{
  "train_examples": 245000,
  "loss": "mse",
  "encoder_bias": "all",
  "encoder_width": 128,
  "residual_init": "zero_last",
  "muon_scale": "original",
  "adaptive_grad_clip": 0.02,
  "batch_size": 384
}
Rows from expert 0 of block 8 of the encoder, named by matrix and row number. Rows with one number belong to one neuron. Each number is 500 + 40 x the weight over its row's rms, rounded and kept within 0 to 999. All counts start at 0. Numbers have three digits each. After the name is the row's rms in percent of the matrix's.
# up: expert up (encoder.blocks.8.mlp.up, 32x128x128), inputs 64-127
# down: expert down (encoder.blocks.8.mlp.down, 32x128x128, transposed), outputs 64-127
up.22 113:532453584507488536503420568544480466582521456417451422452488474528494540468498484459499534542517472492538541499543550480475508433457518480505557492457511555494443561559456467553501438433558502
down.22 108:483553498551521504485520537561468444482559462489611547452480507569522496455506466529474426495464461511405507431535467453552551472488469515451502477520480470494533589491563500485494457466523435
up.23 099:496514444522532569540491463521481508468441488475460557515525498486489607529567600457515491506540501489534568510538470497480467447543473514524507437472529495485456506510459537446473590502560459
down.23 098:536570542454480498497478536404585481472497538534566482549428513535437479514386489472560484505489545506464506564478479427514445481491477472513504494502471536562504469503576418474472473545377479
up.24 099:554495494441456435546535543498423473522477498516497564451451542563430420550497453509532546491484425533521470476507503481508514517486429472476536520516493508518511477542421539490459540473428482
down.24 091:517439506421515468512508418503522516532488549488553526468479422427466543489427521464527539513501539467511428433483511544530583442477491426401502473553554518502490527570522487506470489536533479
up.25 095:481525446454538478474413516447451571528539460494504524510523486508543436481496551494534489413498465594547448497480458528534462477530450421483503534494469523509543490518486495551551497472517482
down.25 097:535446518537493521474597527543496509498556569433587521573520529457513504498544492540482490576526519454483551495427492522509490478465515510481466532545499533480520414477504496562408564455575545
up.26 032:519438521466527521531499467459512458452494492523518473515461450538536451451516444550506486486486448503533549531557573492521494477506530496492481479496515497488448453560568576380458463492552465
down.26 038:528459579492488466497517524557443487564552499500507467465509476507518466474484542443464445580501553507502385553453515486493468471528428465564527468483517566491507541480499414441493526457518437
up.27 114:531471439526492466556552493536488475497419474455538526517536470488477355518500519504501548518547470485494532546482486497471432514502479413464434596479526447414455490538538483457551435512546546
down.27 106:465464547539539495480461516504536493507537532522506457539481484570477488429526457512534599504518460523463501471506517410548498432453502552558554496472544567543480527512491488439485586564516482
up.28 115:528542448496428493607485443481526481487419492559438531491521482496503529497513598472515452543461467483488574471481490595524503461488471543498528564523566505490504434466489511454505513514548511
down.28 107:553470466502476450513495500557547467433571562546519558506447546566467518516462478565583455497570531431539526548450542514505522518520504497489437472408466494449459487522477406481509533546472496
up.29 096:468469538463506539515484485523486527505464475553492469462496503517479478517514488508471513538461504530454480485466534490482426430548452458465486623442555470445489547522483480575509496399491500
down.29 096:468428559469487488519475494501493439536522522559516519409507564588479442530435494527525463497517503504553540504512538553514495485530500560462440511509453545545410476530465493496472516563467484
up.30 085:520476467491529486452447493485494426525474506601458516492532465563556472525508447463535485514479504507471453498507526534545559503469510491531463483451527465533450539565446472420461457471545483
down.30 087:467526513476536471593499546476506533439532558539555520517514526475503483511505575493502456523483522456517480560537536489465503537452478524480434566514557553418562501484522456559481568466492473
up.31 088:545469489504456530496449476526494477538542436513477539503568531537464498515487494450519553491573611473485484519471501487499478439438575496527508519439498525499549560416459497467499455505482515
down.31 094:471544470498528491544446492525479481501491506480443418476423486452507483478484559480480386451504495491547491464378503475508499484483488485475437519546518513480422420527516477509447521433446498
up.32 108:468604511464488456559478489538470461556492452513505442527436583485555462497547411520530531446507582488490406478506499455459486500527496507530479565565439505477505568529532534506473449487489510
down.32 107:524459532510513532533483478501479506507484495468529485533529455497427507484411513566466511447515504464487531426530438550552512529468540530452461531455534552498454505445468529497515550523569516
up.33 102:529513547466548538440491459571487492470477413477511485495517503480553424536516536482526541440522487443515541458478504546524486549514463476439553529434584554521490566584570499525611537507520509
down.33 097:438511396517489552548503555498470466585560596451445552532484565561493534532470495494488555501537489564500481548566483521463528499498508487524545530500456428520495517528464544458467468476480463
up.34 104:495473526479509531542455552453512472466492548482526497454511589475578494497492502493393478517487511465487532546453501519464506452493510498506558442485493447512402459496496541505509435489516510
down.34 102:629437493495519475519497514534595514530479426462534573491573484431494428443497571504516504530462560524499469515483542501457484438433486504548543497551533604532523503451510483476476546441456573
up.35 103:540555543546472568527485482480506476429463525502545468435470441578485567469512458480498567484502407499469520511538510536472517469456520518523472481479459433486543494526442504437487533517503504
down.35 104:498486581471547526508474621468591509560527487527534521494505522555578519447491567524484510504503511449448522557561476493468542510475465490486497515436517491468441442504506537461511459416536540
up.36 084:501498525434525547563460577451483513469462561582553560499537395539509512507483422481520506480507510427488515495480494499538499510534545463468580529511464517584521521523551487470531498534467546
down.36 096:479488438454489417512543461585553510461562500473455458497492509449459447436511499470467460494473503527529469558506536511521540603488492514524539503583568480463465474472437469489484504484461540
up.37 110:479510489501498496458562515529496455495431513501514504522520519435471430411391469544459414493524456469459414567437534536539477567555475521531496538524484455502548458473524551517493514496502519
down.37 110:583502473599550486498521506527487506452502532462506451465498453511486553448553572550540469575408428457483501511574461492487537432488504529534560455374452523529436478496453513497515584507541457
up.38 102:520451546469484491469396500564459467434608527417454475552448479497547594501486423568460437484552509508487509486437445472503481503524520495543531532466500498507521451487484464484563501537521562
down.38 094:488514487516532554511566487460450563466489547558547500499563488455510487560500537501489538564513430471464482551541516504562575513443480476415459489490488433400465491539499478492496547537467376
up.39 128:506485547517481466506511508517465479500498443484527499490497566508566508512488471484450441558539486470531486576493528487483435416481552477474534491471505502485481454467473521523516528550409532
down.39 125:456482522500519511477518598459504443540494434473532510486531484445543445485558449502531474466528507520486504508511531498477517472542504465535508511510488504607466452482519494512565410410458578
up.40 119:457436546503460493498446518513419508535499509456446506535509442478460490552476566552544514531461508498506555456494438464474443470484547530510479545508509478512552423483493491507508535506559510
down.40 101:515536538506532513453455508427505542460613499529531501555527553542497473541505523468465480547449505507489479472474538544524550498491433468474474435523514560500491544501571472516513430556561487
up.41 108:570478486520451501484506513492482583521552490528441519450477517487509447497528566548527554529466493456490519604480548501522535427487517496528506438579474500530546499514458472503533554553564474
down.41 104:579485566419550488466505546494561518485523479459547483509452491542446541503524508485569483470518513518526544405526458577488533462579560486450469551460503475471523528523501495441462438473494512
up.42 102:576458484519523447433508513505497494517482549465485468495580477468498432506513496512476455521514491499511423520413467451489536549533484545505524506505488508476478461470575530516519488458515423
down.42 095:520499481575467516462504548450555520516481503517518528487473409549441536473542448541554512564539482461504475552573499511462446458516415497590523514523492459427539547536473508506510560528550460
up.43 099:514513490469451496453467539506571503500380477525500428484515484508536509546504518554514498524549440526483529477496452457531519501524440509437476539504560503520461426482521573482522518470567523
down.43 088:566441643464504493540483555479463504541534503507490508454493485504482543508398446490574523517455411443484455492473466483548484517456449523501514451435528505461527533490489496529478461540525464
up.44 117:478611560422530512529481542499386522507517562478568432530520447558512422476514456512518495545496430465491558516529493544488512496481481554520555492507469503464515481490474471532539482479540522
down.44 124:533463483573508527527485497541485429493524512445551488559517444509495571484492470450469478461461546460498535448544463514517557431492473507461504533418496544475482554460483495532467522423528508
up.45 090:475434540497527510531482383551487508455485514565600487479426584542485525468492460527533417459526519524461498532549450432443590474476514462468548559552563559444451473513515520515498515478445536
down.45 097:540497533494431480516484489518520490468549498534537473545555471505498477521520550521435505510520556444533496539405464583548423477495487471516461489553416461461494460546454465504565408554490480
up.46 095:462469501544460466464503440453527547466504435523418495564525482502437533395574512477522529501488475522473460520499447525497458475520520529572428465518485511513457530521504485496484538499513514
down.46 097:485548535482571499525490549538508518581498544528510512495479598492534500486457528497429477494552530501449520496492530487544560486485500557446588499479492441513462420497516504515492497500507532
up.47 114:512487431496489519536530512522557565473457455482499458481545486526405531536547534509493498482547457480487477497535469477453546485476458518508489418542472511530495469479473497479491473475485537
down.47 106:460530563499461483548442509572508505497433477524469488514461520498533552488487475433548572541483567469502488493471520430475446477456519564424536535409549541515541524487500500452528432509562433
up.48 096:521545552420459526492588569610473491435431543523501551498470571508509474497536526453508491527470513505503512507473543478525470514483535527560517525512500481533496504467513458498443460513412528
down.48 100:409546475601556511458541549470485539511520452408440446451512485544477465497527537550492480521417547474530472447509471488564510488523486524481431451498617452541451520393455555524499484479523540
up.49 100:486435492480489411503514471620511493568468452499529501526592555530428472503493529551528481521501516506511482481475445532512459519473502512524447495521444485444547459543443527542512483544534537
down.49 095:523526500518593492522412450559474531453553476503433488503488539432482492410502495488479513540520499548519462529503520477431502498503494512410503526509572486514481521475547494466496480547375445
up.50 096:481535503446494526458480528579513469540456524541559470475469480502517526526559531570484547414463485426539544540454504538582404450483420402505516515605458571552476549444521545503540503476533473
down.50 099:463456429547536453471512500457472437454513568444502554554461505503552549531480510553577480445456544528518490515500510472516548519520548520520573463471515445419410457553510556459539499503469483
up.51 089:529512477480488460461539492513483526520532500525487480457482455531436394495527415471479555515419500506509568510491479533444488555511536468410477574476469475479422429538503480464472470506483522
down.51 100:499506547466499464529456579548453517506451461560539407477471541481540529458510507472477551443452508532492554461616551452513486477503552512495470429507582485496504524416478487527498534534464504
up.52 102:513518466548475464563446523471470513506550480499429531466503483494536560453442461512543512533469557542526516592521473523473485495478553493525469511462422479526557484461522539457467463523494455
down.52 094:525488481459479515547480426514504533512489461533518513457560530495478556497544503486591474531453420501530578491476518563500474546406567568530461492519485484522544476472504471499501587568549480
up.53 097:562480516499490521477522470527510496608482566542478494471590416516444467454522496395452489456516481507550533499514493543563491554467480528482510553584460517466472583518497531509510487488561564
down.53 104:459518548553468530540519546558528548518542575504524486489456546601502505450435507502510542538558564523537490494571529524447540482544442513409540491523507580530485572492541435508524498457468504
up.54 091:514498421606543492560487499596550569442489562457481485470548518462502520480482466540498460549533473433474489565488450524523456534576473487496483498448478534493489511485519505428508561431490459
down.54 099:494492420478475512493554534494545399474549524484525459467436495503450528489489576537515428453400487451516520535504450469447552451384490490497464459473491506590490532469494506568497523564489483
up.55 115:515467514441560521545449488510438504577492508511510501558510491462583535466526449521474481446560479477581519482482396451484494552532468520518485426522544505503560486527516582481508523518481531
down.55 106:548551534511407468508530529456578503492556554522408504487470465488477429504557481465555590525485537529499472485571550503525492554487435530479492516467588471509457468533503495516578476546493459
up.56 082:583492498488465568486499506471457489513498474486481492549453575482504516528417489511539476489474459512533456482528529431373519540544427517543485495494486496511511491452458531465460502500448459
down.56 087:526477446588551461524558476439515507483550405466529459512567421475509487516500515501493465473524597534511472519522540462556562447441494465422462496473441483482529497523531497543514426481527547
up.57 111:447520537462521418514518501493549451520511478483469527523540520472505517472449499527466465497448593487498450505432528511463516474477504435532655487490516492459482446537491531464485449559500494
down.57 117:477482526510531543469506505492503527493464386463498456483551492495575517396502518470473512520405569460470477536559498531474475462514450522482486385555499508515569469547499503486492509419513503
up.58 107:544539481446535526560558552458556442466485433554532446492504518508544506504517496513482497539548469524491525548516492442525468442458497587556448529503492470465465554476448523414531527487467496
down.58 102:497477520519475428478518519503468514627491522481495505468445472535497515456459479556483472482489451405456490461392500477554477499562487498438485502488452497553509502547487512489470515491524545
up.59 104:482447459490527484441515468507550555422570420406538533429540501490486474549509569506486520457497523529477497465494506468575542485488506482493516491534473487555482474419444491530513525491494485
down.59 104:549490497477432539436462521513482432533490464517465519511505478459511633553525533541429554503484518497555478554453433541479549516471464492545565564483527508381522518473538492486487449502500517
up.60 099:549515494422481511429512519464438456567546486575452447491580521485516495502528418443528529461495476485479470450500519527545446522508528572557524547520564549456546578564503477473500498471482484
down.60 100:502490499550417464491507528466515482424506489487574469441476535491463463528521552493572484510471546476541525440537522485475535484528463515504539564473452542530460494502484485612488547543506510
up.61 094:548472530533555532513511456391479489504541476451462519495472455543468467467526537422484444521439436504508533435506566524564514487547490472506558485437411473425588535515516531519488407535489478
down.61 093:516517562499464569513509558591514512460463507559512476497493547448482488519462446475414558500557569439487459493519571578489540520476486492532423522491566495533539541454482464515486511526549451
up.62 104:490464501460513493454425541568473496437468505520515454404520585518499520506467501492443513461475581547439493538465533463488450528515509451459532551463476397475574514477498486497538469542472541
down.62 107:505439457511490440527507520592438527531434470463554499548499518426538480504615510544523431507509543557508526486519504579562510489513478528480429507562558467426458451508460495506465473444557499
up.63 105:515518495534446435523504541527440444517517477521543436481562496586499495519526437445465393503553517554497522533520502491530419509484551545481472484528473455518478456549519524452535423513522534
down.63 101:487501518547568525489398547525443510472436443516413423522456500481546460473535516471475588519550510483543495554497534548473520520494504470519485483460484501540484597498485469525514562546484455
up.64 101:498509443494510482507533490487475567522470501469429558517534462563571488495542503491589496510488389474513518456516495447507490540557499506466587480508513471598546516506497493465450497502555496
down.64 097:474549508483492576490624422500560400464529529521487509569520535464427509506469499497525522459454526468488472481469478453508576517440555502551451500440515524459492490466494493484508481551454471
up.65 102:493572443500498482521497556451444507503579440541522524502501549522498527491582465481503495476555548503518542527498458424473448486487565451470464513519543521464513477556448501468495470477471483
down.65 094:476518495540456494488467474556599474468462484434508519481479439475508475509514534512507494509507530470515432459545455520486499525505523576473536478530468482583471476447537546497484549547538513
up.66 109:460459600435515494538479549520509486436450466490535494518461478493478481477494503543544493487460494447545562504503499550440504420559513574456498481459454465539481471437478502504503424486586491
down.66 101:548535558550516501396479536511537534486558526489535505526504475537521531478513468439436465546495501487510505471471372421554523493459463473520433466501508563540506513455526522492502527484557471
up.67 094:490458444474462509522506520490489493515514552480471505488486450518463455488517587516568472441450466466534537496520425510559451550536503523511524551449562509518469510545490472484463477449455492
down.67 094:485553549536490487522497484518581475455565517560481511487512538478526434548469447480510535588475427518495457494500558506460472472484557468441482495475514471498383538454514467493525484536476533
up.68 043:548472402506523477485493499475506510535490441499528470508510486497555468398508466395559474521482445450492516479540524538512513516537520463470509507475550467441468458476504503445469433524510519
down.68 052:528535605508504482535528497485481507499479461467476517427461551460492481491480572482433451537493581486528455539511537447492510447524487480493497515525435450517517535523460478471435585497528463
up.69 099:545482490510503535590501570535462584517558497536505534506490461510495513488499482520527451516470493473525466513520548510465500554468462616438503470437486507551448466535513442477513537481491520
down.69 096:467401466484460466524515455470522452517519517502509451414484533547530497490507477471472540503466484516482546416463527512492511552507588540496547449487475467514609489508502530541545445431500493
up.70 108:468398507461550524550475486510545480495546499525453454482452510444513456462543505467558551522487485448546543525566457545539499463427523526592525486483522569478560459512504542522453560491532499
down.70 110:529577429450457492434548521481464491552582517462560516516486542479481498498490521492571507436552479498532427410488500464503480482577534487499421485489517436478450450529525507483497492437412447
up.71 105:531556505563422547486562488476490492456424459527416510488482488459474563529492446520486491499518439504547523390486465526476440530544538582547444500485503466522540489456484602466501555519569518
down.71 101:512466528403527497528486519441490532531562569509506580502502564497448505483455544539436533527488560494500480494490453463489529542528499502488495557415473517473492452484502425531530537516485510
up.72 094:451519595495523535504514562496500525552474441523492492536501579541476594505458555455501445451495518429462494426509519435398388468472398441504544476480501479475435454512436504509479537488529536
down.72 095:550557527559538499457494463480469500451442441491519523504489517437497385519486542488465456492503477473482537502540534457497484535466494492491475491449471489501533520515580466434542574515454491
up.73 102:472503440569595474459507525490450491534558457466532501456592533504519452543479468527497483487489493463514500585574434528523454539524479509510583484475458478535511493457507463423548482465489430
down.73 098:528512491518465492424509541517433471490471493460459440523426473438547538504539547491512437502392524474542551520528545450485553409502550454534546561473479446488522472528485495570540509521564534
up.74 105:490504456422547494476528502528563500506476447570514495522553471535565374489569448486518471544515548500557499517536530446522474571508522568515472486506520446441560474477545557409525446457477518
down.74 101:480514517514433463496516394523446476560538526497490444518477487428464524501462439566539508480516507414497402465430539505499471459475512492567467574495483524572538485480460464543528520509541486
up.75 094:528489578498488536476471558510523512537512508442540372540527499522496519509492452468499456539520537423492505513627479462462553472504523437552517494472494545594519492482529515455516448458484520
down.75 100:500504508435433499488507496476429496515469441432458468494446474542528462503538493529483532499545469507475471529507559475502441470459476567512510526523493486474520505576418512492604519530580472
up.76 108:433531512533509512469488462525553498469471525516533375365497455525538533518548576528437494483490501517468544483506482534504488514552527478450556458474534408489491508515530493566488413509501559
down.76 102:559510454573443478451439582518495512541414541562427543474474471486504512550479493469469503482480537448485499474508447397550507477488566543517525489414510455455530502477524506550481486576546493
up.77 106:532455522519573456466429490539540506488498475420522505553522540490430526484536446513484515534503563491517479465473475543441498405510505400550514549523483428496465440513492483516579494505459517
down.77 110:497499508517425524484560473530469414519520490497428585554563452507512469459552453509502466494564484571453481463468504531518489527464574527409481530524489530489446546557509546488422519576486522
up.78 099:512506507479517472408518416448561507448497453493524472528499489495515541557560527485566518536471530505515481455544484496496488461488497453543491450516523515557525512548508493477519469493531412
down.78 103:448484502448521524516576515517553455522524517492462555594517496453506481473406507525539489496568485449510484450464464506456489552474529542580492570482470502498542510542471514525538492463465549
up.79 112:520525451455532484545533500556452455517467519543467457440489562504537455499491503549511504464450564471538506506496544463499444549515530471484526574570461455526527459514520490504557459568504463
down.79 104:501431458521520493475520455552561504522498481468509440563475499571419491521485541532450497478499492489515546485486518520533484570524453555451471503438498537507486503480515495521449470436513523
up.80 118:445526498467472542482457444529540538498501561518487514467475565483562498526518465466552587439527509441569461547544520494553492541490521472540501508493519503494521446552583576571478476478438467
down.80 124:513531419459494503505507463513465516488527502487480530547448518506491439540484464482538514395477479525524514516449479514547435509540507486529522495565572435522435548499484544531566464479523443
up.81 095:463470492480552443452446454579541500428492507555488460479481532573437489479467431499466513534505438511445473517463469527464516540485510424500505427458522511485510563568451502521449531430439461
down.81 097:503487404506549500511538537521532566571502473513423506463462462461487499495505514513519408438512524543488470460526550473485479441408501473455450516574487493485483458533446469557524508520617468
up.82 107:493505479530554440452596492474545531473444546546474488523535515519524469533522477499548532442478493526487539496494618461444484525538462542596518547537490536497579509473487560507502448460413537
down.82 106:554500540508512532544499530558517402514393424446499503565606472530556467460491445490505492521529512547529464492490531503430444492429478522500462543444502570497530538529521545558463546525531539
up.83 095:437535404479481533524515468487573423461501491533547507479480525511440528538510519535527444511466513504475456554467505445475509452428454481510557506549521484525431497516548517502547439434478463
down.83 089:466448475514513467499497470574517498492457507499483565522570558516527493503449525528545536534555435478521509500504482617474539453495513504411519476499480474501507489502492483550503436583501536
up.84 104:454469456505429482471460562498527512442527478394456597533567464553468547453560459497529462527516435454539513482547447504505536394516557463525478555482494531508471560492475445484456538455436516
down.84 108:524483478456539487459487539520482501545442547534501471488452512503497464569498536480446456488511470488521505405502560554518477503478510538493495537524462401517444495496457561465458503509552417
up.85 116:493543496501497590519499456471434531441535508468512497464495482513597485513502521466520492511483415547483517467533506549538557495471423524566520491475565492406498553537482490542522449453485580
down.85 114:512433502493555540474528547463562504452519552492578487513496417528522531533480530554537451478450495438525498512500549536512528424477478468538460538500421525484530527501434515476564543511534496
up.86 099:524505552484521509486544519423442449492546461585505537531543438532476471557511449514472536569580495427491521462503482470462477535516487492519567487497471524456519499488500519495449448451466556
down.86 098:477475490524521539457468534569513451523570510403498472478495510490490514488471492412487479413488412491537431416492527492530519475434465528510464475530555559461467524486520480476514478504585436
up.87 098:527484590546613462476481543520498581465522528469506480524538491553486460515532465514488506458490491488456502506466526535526502535497493540534499531511431472524463416435473514500450516565476477
down.87 108:466552457477489506472479502636439458528486412444533567531528537494511426433549483542507488523539493522469542519475482522489525475547436498436523513486490582497526508593497541486518520484525530
up.88 083:489438495486532523466560443470529478586457495467500544438535553481437500500512540518541429512488440550497505454533506534469510441422536472505521468508515516421507493417493537495496535436504452
down.88 088:471519544533503538512483506495441533443475515461575431562511452520498547591414525535450548480539512504519481486489514475492481463469458588496452461535438544535484471469487475563502442445538533
up.89 104:471490484492552441489464529510530492501537432559557560502510549517578546495488509511455540515545561456512451535507483467516527471406504594546476527523447546460593443498476458464529469501492485
down.89 096:514522463502474504488459559521489476488480431499485539544481519448446464498534472475461474449500501496468518419425493545460410551547513458491504511521498581475490481493531483483556512557525547
up.90 116:503508453487450480431533543532524526568432445519510534502443527475485489464486453499547496444534509504585401466483477530512471554486526464490486514486530417528496465493504511566484504574466532
down.90 115:493430533507556476499541439548445472531470552430483455534506512449493461568550545549537508558518513458512474512432504506500495524480479484527604489491477536560511492542513456499477507461497530
up.91 101:516466521513567504434534498543427522475500495508524532518526568467524357461463511494481482496533533455482492473509462544538517474530453501560528472521488524495440442462409466472440477520467518
down.91 111:510476432511542508501471448446550491533582501498503501504491534525476505474586440528510486529478546519454550540521482554469539464434500448499485580517448552484469436485524502572530534506532503
up.92 110:540460514396481528524532528542448499522447487571495524514448515555509539460476491549547496556483513511462561514508541499469486553522422506538417550505486473458515460498505594506462490517555485
down.92 100:510525578463563460528521459477572451466507513464516468492527445441505453496433530511538493440580477447444438392490458518573555507461496554522478447547463466548549572488506489535420526522494477
up.93 095:497509529568447485530484476474437467553462453496478533544509475495530503516501508499515443497504452538465513412443437591541466451489561514490452501471516486460515504549511559574463511461491502
down.93 089:512550497524618520561418477450533486469533483590469489547557552530478450485491493466558559506512545509547482575492500430492444479484512538531443578444447485503519431504550493529526511574524510
up.94 059:523454433496487541489459509504505494529505455549578482507488511494584479427498497450516482476453466476540486481567503448563502536463509521430546518451555424489529455490533528439456475492501505
down.94 068:546545593522408461525463486492504514520499447467454530473520569472459472534473514511478430545452535452496490577495522472562518459567482484534520564482437498460506541469500459512490533513509508
up.95 101:523570549514559522428469477531511529535539509548521536501506524537487541529473446500487529489454559464481492510600458476449502507526500508496472452417472553525556428499454467490508539528501490
down.95 106:452492431408494496501506551445530497463423475504505452564517470465583484504530564485513495497544450519468543485481580472426503519454510471493521539581480479504596542531534482525465497432487521
up.96 123:545563481521508550536431511554542489493460442489457527502464553445513554562490457467547492496508431404487512526525489495553537491481522445473478476452493522503505542489590457502489480417541471
down.96 117:459485511517566537444506501504530521461550533455527505433593513441459531502527512502519514478511410431506475547526460461481503520451499521545566457484525410560560523506475549512492529512492450
up.97 110:525496466396490461469494492585499435556490496520502534456463490482495539532590493542555502469510534466550413461575467500510528488487547492465572478514507498499502507520573515424490467487499508
down.97 108:543461573489549494499478454561483592541633489567429444510520564553523524477461531511395540464477506446488501562547488560501474479530534438511408515546526553479519568488538550504450479460492477
up.98 112:455498512471463448534521471476437479519584518551565480505506534469474498467511446461449505431487488492445534503450452568504500463481504495459566502530424489526475476517494518571468471487524449
down.98 113:448467499576540464517455540521560528493498522494489563527525481539475484557425444531539488494553421437505514471456493534469501444514601525556445549516535510525577495446507535483497542523460506
up.99 065:479511460522463498462499476479480612429496504540525480493451470493492474468535509472503522450439518540552477473557488556577537548588541452507519467395510573553472504505547480487528489510516494
down.99 072:490490463476533484534557477528500529556510546517464546440523446518429482455587449485447485558559457469526561549509519540495498525502498570480520504534518514497534502523554484491431491423408506
up.100 103:568464512500548476480459485519543494426504505460503533511534483514535474477484527511458528448435482433467543596444502476486518460515448446496464428505586433434513493494470473423456496533569541
down.100 100:520443493489492531501473453492524479552470503472476461494476528563449482564571522476468498519480524488502504502509549505386610563442536494567510547428485467509496459451511473499527481517483487
up.101 107:529462489484488444517471452409432490446486600467447489514541554555536457480535554553496496518551415525492501521504427520483469454487508497464529463564467473580507492418545479434538512510421523
down.101 109:529554489543562515500454441500552463465479489440518467470488468464472520511479495513444505557459455457515562496506519537463511459493482475476498546429496495441477527447358515522493517519537472
up.102 102:476529464504550488476499396577477443463560406446531481478498401544564540567485497499513474458497449506462508477563495471441519563540504462534512471524446491530476561579552472490529437450417475
down.102 109:471440443542483474533484522496531452484523551498431527541525406533592488494488624515468465482485560478501471523490466492543507495469476533569489528482498478461540557545476478476555474558529487
up.103 105:520505439528493437506505527497573511501399495472515506533561525501556530450463518569491440500503405467538423425512476512450518551541508491497486535432464508529495461488526552504489505589490504
down.103 110:477526451436546523475524501575440438411540560493502504542459547552498513453532497473493537514457515599519528500487492460467440441596496496509576475479539416507436555490554524493571480483488511
up.104 102:457588510521548499518486496488504440564449419526497449413427579516547512474473488525572514488460493490492512500492541416573523420517527459535490520525471507499566485472519558571481492466474517
down.104 106:586398433506446412507475472583428500541537499500503478477509467509462516485484498556500467569537595424497476491445468499500502572479552538481530533476553496535459501505424468450486500464496502
up.105 105:527498450517486529419443511516453466522541559534477429503442563475490517482493532599455455484465455463500534588499435516536474489451471491478500496508555566501466553441467460530543570453572516
down.105 102:527506569432519444544548494478460496492423503457491494552488420516489478577508455546550503488484499497519554509510472466507557423534433503514544474528403481536472496440475466458544440552512510
up.106 101:496430476484466507474492488467423593519506542502530510471501555474495435548555546516450488504476518509557443518511482566497502415546557437513522579468436480549509541505470521499503531525504498
down.106 111:437529516465547521493578466489535519487554579528473514554549601586505519519472508516467478510543509533490524540528514574493497524443488511460455498494490490525425432428506469522554575512507496
up.107 050:560426503418498463551520460446468520523483562537513496496481459570523391476540497521482470407485483466509518538539491452522520518441534531449518506494508535477516455514504560526450474503477507
down.107 048:560497579519510487613502504544565453566534445471493450487551500528505491468545549503431452573532545515526504478482518533531515489525403532543456519531513563513483483451438433517465526482525456
up.108 097:554554466443586487510526500504543468607522520517443494552464469457481440555522488494479543487475449513469495446478522517488463532410545581479529502418491511524494516513504478475497558517487505
down.108 096:440562471542474483515493480577506490476568546536502528485512458451441485479479468484533497529534501477537483506520608482497451499481518480509418494539530461503500528433518442509616499555506413
up.109 038:505433518465453567489496476476487476473509516507561463474511486516581478459460491504462548521535475548472512611536547420486543489439515542453532485493522498531483492528500537454459495520508520
down.109 043:539515557468468501520491478536535520552504449466494478467510533512482445507524567479462396525510541490542519549492506535551469457523486471499503491503419524450459500466468424462478512411540394
up.110 108:464506412448505439498522557412499526497492473557445459471518522509496456487480475492539539508472474419478468571554543504550488553448487549486514535447403523489491537497486509558539517480462517
down.110 114:542468477554506490415392525587456543565541507526459497483441487478496482490454540467533448531503447466490549469482502506438498494535527548489491547541502506420455445525479551514499526473530518
up.111 092:432505528433556507482492542508511533447508426479496522489569574519501507541491549602495528504480571478460423482486520514432522462541477522478532519472468500503527494500474518507459462493505555
down.111 102:531514459518508567501567482558502574534432421465460488501480495486559476446542486499454523494497523557541522523541532579489506493523500513441422496523562516480476442468520425501515481504432504
up.112 115:550539423543507480474559479503570535572493554429543527527503531466497482523582490560484489458496574471492484441524490405454449464541506519518506465518468510518519498556526600469463500513481522
down.112 104:474524504519434504486523429494469468442467438551464497505503517453486582510496535499508533464521530581480530460530489442537434511478532522517454467481492532591502453540449540533451453550522431
up.113 123:506497454475494448467505610444467467517476484557488540444447484456478474485535508495463509416531433480544486506514538497510458499530468468486461549472486522495512464514411529460469555477508524
down.113 117:489402485449530478548492518510422473570496570572526555431497535471438428531480426516501513495464407510462464553512436492497491411449465524445497555524467554504438451485558536456481444475534458
up.114 089:453463486434424498555487516545540485516504421516554458493530500502465514486498527479592525550511483539482505544544495480527440531520544498436584509491528520498539441466490418477479499434545490
down.114 090:520461602547469472480540502535510490567540554474499595514481518525560513462481500456563509505489469487489477499502519421572489415581502475511509535501497497570508582454554524438523576509447528
up.115 101:520503451582522486507545453496559559525494524442513475477530501447444463485484553525447542476514512478560513493507460481466478425459471462464481535509465510537491519455546518532481500520467510
down.115 102:511547482513436525426446501495536496489485551499434548565468500481462498564497487486559521515466509454464461501504520521493482457469617470421498443516512519578521551452478501477526469476484483
up.116 080:540479580508516517579562493515514457496457436553498513526508445521506507523467449487537485540472516530515473523500509542473457505442502512544532531493450544538494435489543542488517524510573537
down.116 085:522498497462575499508505480471424509468514508481480495543504514512427512454504515435390538421469459539470467482506494505444555478562488480484598501493484512546485543510484450489428437459450500
up.117 098:441456492484491502443450446486521512402535463515510512569511459568514477478547492579583573501503538455525497527572504438527517519564534513527461460471541486479455490495435444517485471448532480
down.117 093:515515516489516472597534511422538521606528520547488460475527445558595458554455477486477493471446492514504498443448545486484520458527541453515595507535511516470555491569480568497579447548465449
up.118 091:444421452479557512532478433547494510481503518532497500494511443509530452445542479538542580550481541575474470589499459478541513515434477513561460509532464493495495492579474529496465500518530525
down.118 084:504545507471489447496495569487496497531571450480498513490474576510477454499498601485507464458537571466495522407465508495561509477503569489526502529489505509459535460499517472506485477539478487